From a checkpoint of a small contrastive image-text model.
Model: encoder arch mlp_mixer, encoder norm layernorm, encoder layers 14, text encoder width 256, text encoder norm rmsnorm, text encoder activation gelu.
Data: 145000 training examples, 11.5 epochs.
Rows from block 4 of the image encoder of a small contrastive image-text model, named by matrix and row number. Rows with one number belong to one neuron. Each number is 128 + 32 x the weight over its row's rms, rounded and kept within 0 to 255. All counts start at 0.
After each neuron's rows are labels from the 100 images, of 14848, where the neuron reaches its highest value: "strongest on" is what is common among them. Only what is clearly more common there than usual is listed. The data: rendered rooms with furniture. In brackets: how many of the 100.
# fc1: MLP up (encoder.blocks.4.mlp.fc1.weight, 960x320), inputs 107-213
# fc2: MLP down (encoder.blocks.4.mlp.fc2.weight, 320x960, transposed), outputs 107-213

fc1.574 [115  82 104  90  93 146  59  82 159  53 104 112  91 109 109 157 139 156  59 142 148  97 148 176  84 173 108 131 116 116  99 189 130 135  91 167 144 154 142 171 117 111 103 164 226 149 146  91 145 113 151 103 127 191 143 129 123 155 108 157  93 106 169 105  67 145  66 125 156 113 133 130  98 100 146 134 169  53 128 147 135 156 113 162 114  84  62 128 141  97 129 141 123  58 121  86 156 106 138 102 122 134  98 146 100 172 147]
fc2.574 [160  79 112 119 149  93 172 125 121 127 146  95 127 116 161 119 121 105 136 179 164 107 132 122  99  97  93 124 120 127 110 122  95 176 105  71  90 169 138 183 141 167 116 147 157 141 151 123  86 120 166 142  93 110  75  26  80 151 134  80 149  68  62  74 143 121 133 135 104  90 168 161 151 143 127 138  88 225  21  78 148 152 163  42  92 117 123 102 111 145 169 111 111 171 106 140 120 106 131 127 126 125 102  93 123 111 113]
strongest on: barrel (54); largest object: barrel (47)

fc1.699 [140 116 137 102 119 123 103 127 155 151 137 142  88 197 149 111 126 120 122 143 125 144 123 111 116 146 139 125  83  93  43 139 149 131 133 161 139  98 127 153 124  73 135 149 124 152  81 114 145 132 155 112 127 114 180 131 108 110 153 154 110 151 122 162  63 150  96 133 137 160  35 111 147 102 192  89 115  78 154 165 144 113 105 138 245 160 133 167 136 115 140 125 125  81 127 114 123 109 102 119  96 154 152  56  97 136 201]
fc2.699 [102 142 137 144 136 173 155 146 163 153  94  76  90 114 109 119 161 178  69 106 116 109 118 198 100 142  90 199  96 151 161 109 103 139 155 112  88 129 126 130 146  98 182  90 150 102 154  82 138  41 148 135 106 133 185 112 166 107 142 100 137 141 120 157 139 136 140 158 119 119 109 160 113 147 108  91 142 131 112  79 127  75 134  74 243 149 146 103  99 147  99 105 150 149 101  76 145 135 136 131 149 158  83 142 159  93 138]
strongest on: yellow walls (75)

fc1.363 [106 158 155 115 147 129  70 168 143  94 110 193 134  96  87 135 174 169 134 107 121 136 152 199 137 146 132 163 101  95 111 164 142 149 110 181 183 130  91 127 125 133 119 154 120 111  97  76 164 168 108  92  50 189 159 158 167 111 136 108 133 129  90 115 122 198  84 130 150 133  66 115 110 154 116 117 174 101 158 155 136 118 134 174 186  38 132 138 140 153 110 148 116 127 149  63  72  94 102 142 148 170 145 118 104 143 140]
fc2.363 [ 83 122 172 132  98 119 117 157 133 114 111 164 195 134 130  76  86 158 143 119 123 127 174 149 109 126  68 168 117 139 122  43 108 119 155  94  82  71 130 169 117 156  71 107  99 113 163 136 114 152 159 124 124  77 105 188 128  79  85 165 168 164 124 148  81 152 148 156 102 149 141 163 104 183 139 146 126 159 172 165 105 124 163 133 133 162 142 163 130 150 128 128 163 143 114 120 124 147 145 157 139 104  91 147 124 178  38]
strongest on: yellow walls (84)

fc1.201 [166 154  44  64 145 111 130  86 114 167 160 141  75 131 144  92 107 124 121 146 113  60 152 115 141  62 113  90 101 139 106  93 148 162 106 157 166 155 165  92 103 110  88 134 118 167 132 124 174  93 158 140 120 171 118 128 118 149 138 101 127 146 195 105  68  67 126 128 159 155  57 124 159 123 157 106 117 125 158 128 132 112 110 173 143 121 221 121  56 143 174 106 145 113 143 130 109 124 144 145 118 102 188 109 127  59 154]
fc2.201 [160 131 130 123  58 125 128 144  67 115 136 156  87 125 193 137 124 154 157  93 117  67 165 139 118 142  98  87  87 138 104 159 125 120 145 131 167 199 152  99 118 139 151  66 121 123 125 126 133 128 170  99  95 174 148 128  81  89 103 120 123 107 133 119 103 157 135 123 132  87 124 167  72 140 129 114 102 121 133 101 104 141 136 126 121  91 147 134 113  47 121 100  88  54 117  81 138  75 179 112 122 134 110 101 124 154 158]
strongest on: umbrella (43); count: four (38); orange walls (34)

fc1.734 [121 121 130  97 143  94 152 143 111 130 153 161 131 132 118 127 103 134 126 156 160 176 193 104 160  72  91 134  96  96  99 144  96 117  52 164 189 176 103 160  56 137  96 153 150 132 143 151  94 121  96 154  92 150 142 184  51 164 147 150 131 122 168 105  85 156  51 109 159 130 144 114 177 165 125 135 115 178 189 151 156 102 103 188 154 109 126 140 144  91  82 133 133 112 101 121  77 162 177 118 136 122 200 127  61 128 170]
fc2.734 [156 143 112 136 118 124 140 165 100 122 112 147  84 109  53 121  98 143 165 182 125 128 142 103 102 105 143  96 115 123 113 141 150 127 144 114 136 121 156 131  95 146 127 175 189 129 139 183 105 109 133 142 114 163 131 124 133  72  90 159 115 143 157 201  83 146 109 166 196 108 130 199 197 153 178 151 105 104 144 124  84 130 104 128 134 146 139 133 174 118 195 123 141 107 129 112 125 118 147 151  90  83 120 133 128 149  84]
strongest on: barrel (37); sofa (34); largest object: barrel (27)

fc1.272 [196  77 101  92 104 127  96 157  89 149 108 145 125 159 154 176  98 106 142 109 113 130 195 125 164 109 128  74 145  93 125 176  83 161 123 132 223 168  76 105 140 124 144 133 135 119 126 162 147 124 151  85 142 140 169 162 127 164 125 127 178 132 123 145 130 152 118 150 145 163 145 140 116 157  66 164 130 105 178 181 100 113 118 190 130  70 122 191 145 114 105 134  98 139 141 137 171 165  99 173 127 124 187 157 122 127 152]
fc2.272 [135 141  88 133 172 143 122  87 142 103 105 134 131 145 176 141  59 151  90 199  91 112 192 124 128 105 122 118 125 149  55 128 131 161  97 132  77 140 108 171  89 134  18 119  87 124  94 136 192 142 160  92 135  89  70 120 159 168 122  87  90 117 154  41  59 135 120 109 161 123 241 192 152 155 139 146  87 186  51 111 133 161  90  99  85 137 104 102 129 164 134 113 133 163 131 112 144 107 225 126 135 115 148  94 170 111  79]
strongest on: umbrella (44); count: four (43)

fc1.475 [143 105  89  85  96 104  99 155 136 131 132 192 108 141 194 143 116  49 157 152 149  99 119 126 185 100 190  23 117 101 153  81 163 137 115 170 128 175 146  92 154  94 130  89 127 161 127 131 132 143 118 146  75 108 131 170  62 158 116  95  87 157 168 111  78 130  90  74 125  99 151 129 141  93  86 153 120 141 181 163 177 185  56 152  89 148 142 133 101 102 127 124 160 148 130 146 120  87 154 171 161 132 164 103  83 134 114]
fc2.475 [101 197  83 118 121  76  95 118 140 100 130 130  75 172 144  99  90 144  93 161 132 121 130 123 138  97 233 145 117 135 181  41 132 123 113 145 149 142 181 127 151 107 127 104 147 168 108 135  85  87 140 143 152 158 197 108 150  81 114 153 120 135 141 129 198  93 170 121 182 102 155 143 188  97 108 113  89 130 131 138 181 163 113 134 145 109 149 113  97  88 182 108 118 143  97 160 171 138 167 129 130 128 121 169 186 106  84]
strongest on: yellow walls (35)

fc1.302 [119 179  74 141 180 121 179 172  83  54 164 117 135 104 103 120 132 119 112 131 122 140 152 141 123 128  87 183 120 108 119 187  82 119 107 115 163 117 128 149  90 152 151 153 140 108 142 145 149 105  74 151  78 163 121 116 127 125 127 119 143 141 139 155  93 180  97 171 189 121  85 181 199 129 111 169 172 113 153 119 120  95 121 122 123 174 141  80 100  78 162 164 148 128 137  98 102 138 174 128 116  92 124 110 128 123 131]
fc2.302 [ 76  91 158 134 129 119 110 181  70 123  77  97 111 159 121 167 140 142 142 194  86 107 162  80 119 118 133 109 122 113 101 101 135 118 174 100  75 176  76 160 112 165 148 140 143 112 143 119 214 130 165 160 114 140 142  85 101 161 146 128 110 115 120 148  98 147 173 129  87 110  82 124  33 118 161  75  89 101  71  90 134 128 120  82 121 122  88 149 143 125 149 130 108 143 123 126 156 129 146 103 120 171 117 150 102 126 203]
strongest on: barrel (36); largest object: barrel (28); orange walls (26)

fc1.710 [116 136 113 100  78 131 112 137 116 112  92 149 127 138  92 128  97 128 150  80  99  92 129  75  89 127 104 107 111  79  95 182 165 164 138 129 122 169 151 162 144 104 149 174 148 172 114 128 147 170 131 107 125 192 108 126  68 122 115 153 125 172 173 109 132 103 149 133 104 113 137 126 111 138 169 130 155 136 128 154 126 174 133 126 110  86 209  95 108 118 118  80 105 140 136  98 136  96 200 183 123 141 177 142 129 149 140]
fc2.710 [148 112 111 107  78 121  95 157 101 104 112 156 101  73 171 110 139 158 143 165 147 113 171 111 132 105 126 102 135 196 206 131 104  97  97  82 122 158 161  92 132 161  47 155 148 149  90 139 176 121 102 183 108 223 130 105 123 114 105 135 139 149 112 146 145 122 143  94  77 107 120  94 110 160 130 103 146 117  82 108  92 110 136 111 125 137 255 128 116  89 120 118  87 131 144  93 108 105  66 110  93 113  76 122 107 143  92]
strongest on: barrel (52); sofa (46); largest object: barrel (44); largest object: sofa (30)

fc1.228 [152  91 116  71 133  75 116 109 105 133 138 188  46 132 157 102 146 105  99 138 133 115 145 175 172 122 162  33 154  92 128 180 139 106 154 176 156 122 124  87 129 105 121 113 167 110 128 143 142 147 132 117 139 135 136 147 120 175 105 157 109  89 142  92 133 127 138  85 137 107 101 127 142 119  52 174 108 114 166 138 157  88  48 154 145  93 139 155  85 130 109 148 122  84  99 148 108 127 175 168 104 154 141 144 116 100 117]
fc2.228 [148 128  99 122 111 115  96 134 155 136 144 166  91 154 159  92 158 111  96 149 131 145  93 137 150  96  84 146 150  86  99 144 171 136 104 160 176 167  42 132 114  80 154 128 132 139  76 134 155 104 124 100 183  94 164 147 154 134 127 158  79 127 144 119  98 118 227 129 147 168 122  96 105 116 125  92 130  84 204 137 147 176 148 196 115 128 125 127 149 148 105 188 140 111 156 130 133 151 123  87 131  90 150 155 145  86  80]
strongest on: yellow walls (54); lamp (33)

fc1.237 [181  85 119 111 144  97 135 113 141 111 151 172 127 102 144  99 131  52 100 113 100  97 194 126  95 113 200  40 122  81 120  98 119 109 119 114 149 126 128 106 134 141  94 139 166 147  86  97 171 157  98  96 122 105  76 177 141 119  93 104 139 151 206  94 123 172 108 113 138 157 135 166  99 156  82  85 205  94 133 157 196 162 134 185  82  97 135  88 146  91 150 114 182 124  43 133 134  82 137 131 108 113 119 150 124 149 111]
fc2.237 [ 90 142 149 141 138 117 107 115 158 153  75  71 121 148 132 171 160 145 147  95 118 166  70  99 157  87 180  95 160 130 158  82 162 111 134 149 165 193 102 116 121 139 133 157 104 121 150 154 137 139  87 137 148 139 157  88 110 119 105 127 104  93  73 147 106  90 114 143 158 144 146 104 153 129 122 149  80 121  92 102 197  61 133  98 134 110 142 126 106 128 169 119  93 119 157 149 141 188 133 176 136 127 116 145 115 117  88]
strongest on: yellow walls (56)

fc1.344 [129  94 116 149 154  97 143 110 164 100 120 162 136 147 113 173 134  78 133  84 139 123 106 132 119 120 169  52 112  88 152 123 128 119  91 156 136 130 122 122 107 102 106 171 147 165  73  75 168 143 108  85 143 174  79 120 139 181 110 154  63 113 146 148 143 119 165 128 101  87 184  92  90 155 124 117 146 108 168 177 164 160 123 141  86 106 173  66 144  73 115 192 166 138 102 130 132 130 132 173 128 162 158 195 106 115 134]
fc2.344 [123 140 170 114 162 117 129 105 138 144 102  67 126 143 112 129 101 120 164 117 111 151  87 110 169 148 147 125 134  99 174 163 115 104 128 132 138  82 112  26 137 122  55 111 175 120  80 137 167 122 189 137 137 226 150 105 118 104 135 144 129  99 117 136 170  92 174 166 141 155 125 188 128  91 118 121  82  98  46  77 147 127 130 151  87 115 196 185 163  93 107 113 111 121 128  94 148 138 108 122 120  87 117 112 118 110  40]
strongest on: barrel (36); sofa (34); largest object: barrel (29); largest object: sofa (25)

fc1.614 [166  69 133  83 120 110 112 105 121  94 106 150 129 181 140 223 133 116 121  78 142 118 145  63 128 101 195 134  79  86 124 163 110 130 116 112 157 134  90 180  89 121 106 177 121  43 145 121 128 134 122 127 109 167 163 118  86 193 125 156 158 126 127 102  83 136 112 124 146  96 159 151 193 121 122 134 135  86 199 120 132  83 101 178 156 118 159 172 101 109 151 155 105  88  87  83 118 101 104 117 103 168 127 108  42 135 164]
fc2.614 [131 115 160 138 136 108 121 129 141 109 130 135 133 131 154 171 138 149 102 110 130  95 221 137 111 128 108 128  95 142 174 107  75 144 143 125 152 214 206  73 105 190 123 129 139 117  53 113 219  98 124  99  87 157 138  91 175 150  77  73 143 150 123  98 152 154 131 150 213 101 157 170 199 129 113  98 117  91  78  93 138 113 116  78 111 165 181 126  91 128 111 161 107 138 117  99 149  85 141 116 106 149 110 126  82 125 142]
strongest on: umbrella (38); brown walls (36); barrel (34); pink walls (30)

fc1.13 [134 142  77  94 123 109  99 151 124 133 148 126 180 123 176  81  80 139  94 116 141 113 120 109 154  49 107 118 120 151 179  70 129 183  36 151 133 154 145  91  29  55 118 132 112 190  93 148 135 172 118 152 113 192 139 166 115 146 146 148  90 161 216 115 105 105 107 114 146 166 127 112 170 125 130 148  84 114 215 206 124 152 131 167 116 140 183 143 146 141 123  93 166 125  90 117 108 111 148 135 167  90 162 104 129 102 131]
fc2.13 [158 152 129  64  84 125 149 125 120 141  85 143 112 126 128  87  94 163 153 208 110 113 150 130 151 134 135  82 129 129 100 157  87 119 136 111 108 118 154 110 158 153 103  71 119 120 117 126 166 133 202 132 144 230 129 116 133  90 143 114 156  97 112  77 103 133  94 142 158 127 152 153 109 121 112  76 120 163 118 127 166 126  97 109 105 103 229 184  93 105 155 139  85 129 115  88 134 132  85  93 135 112 125  81 112  94 111]
strongest on: umbrella (42); count: four (40); green walls (32)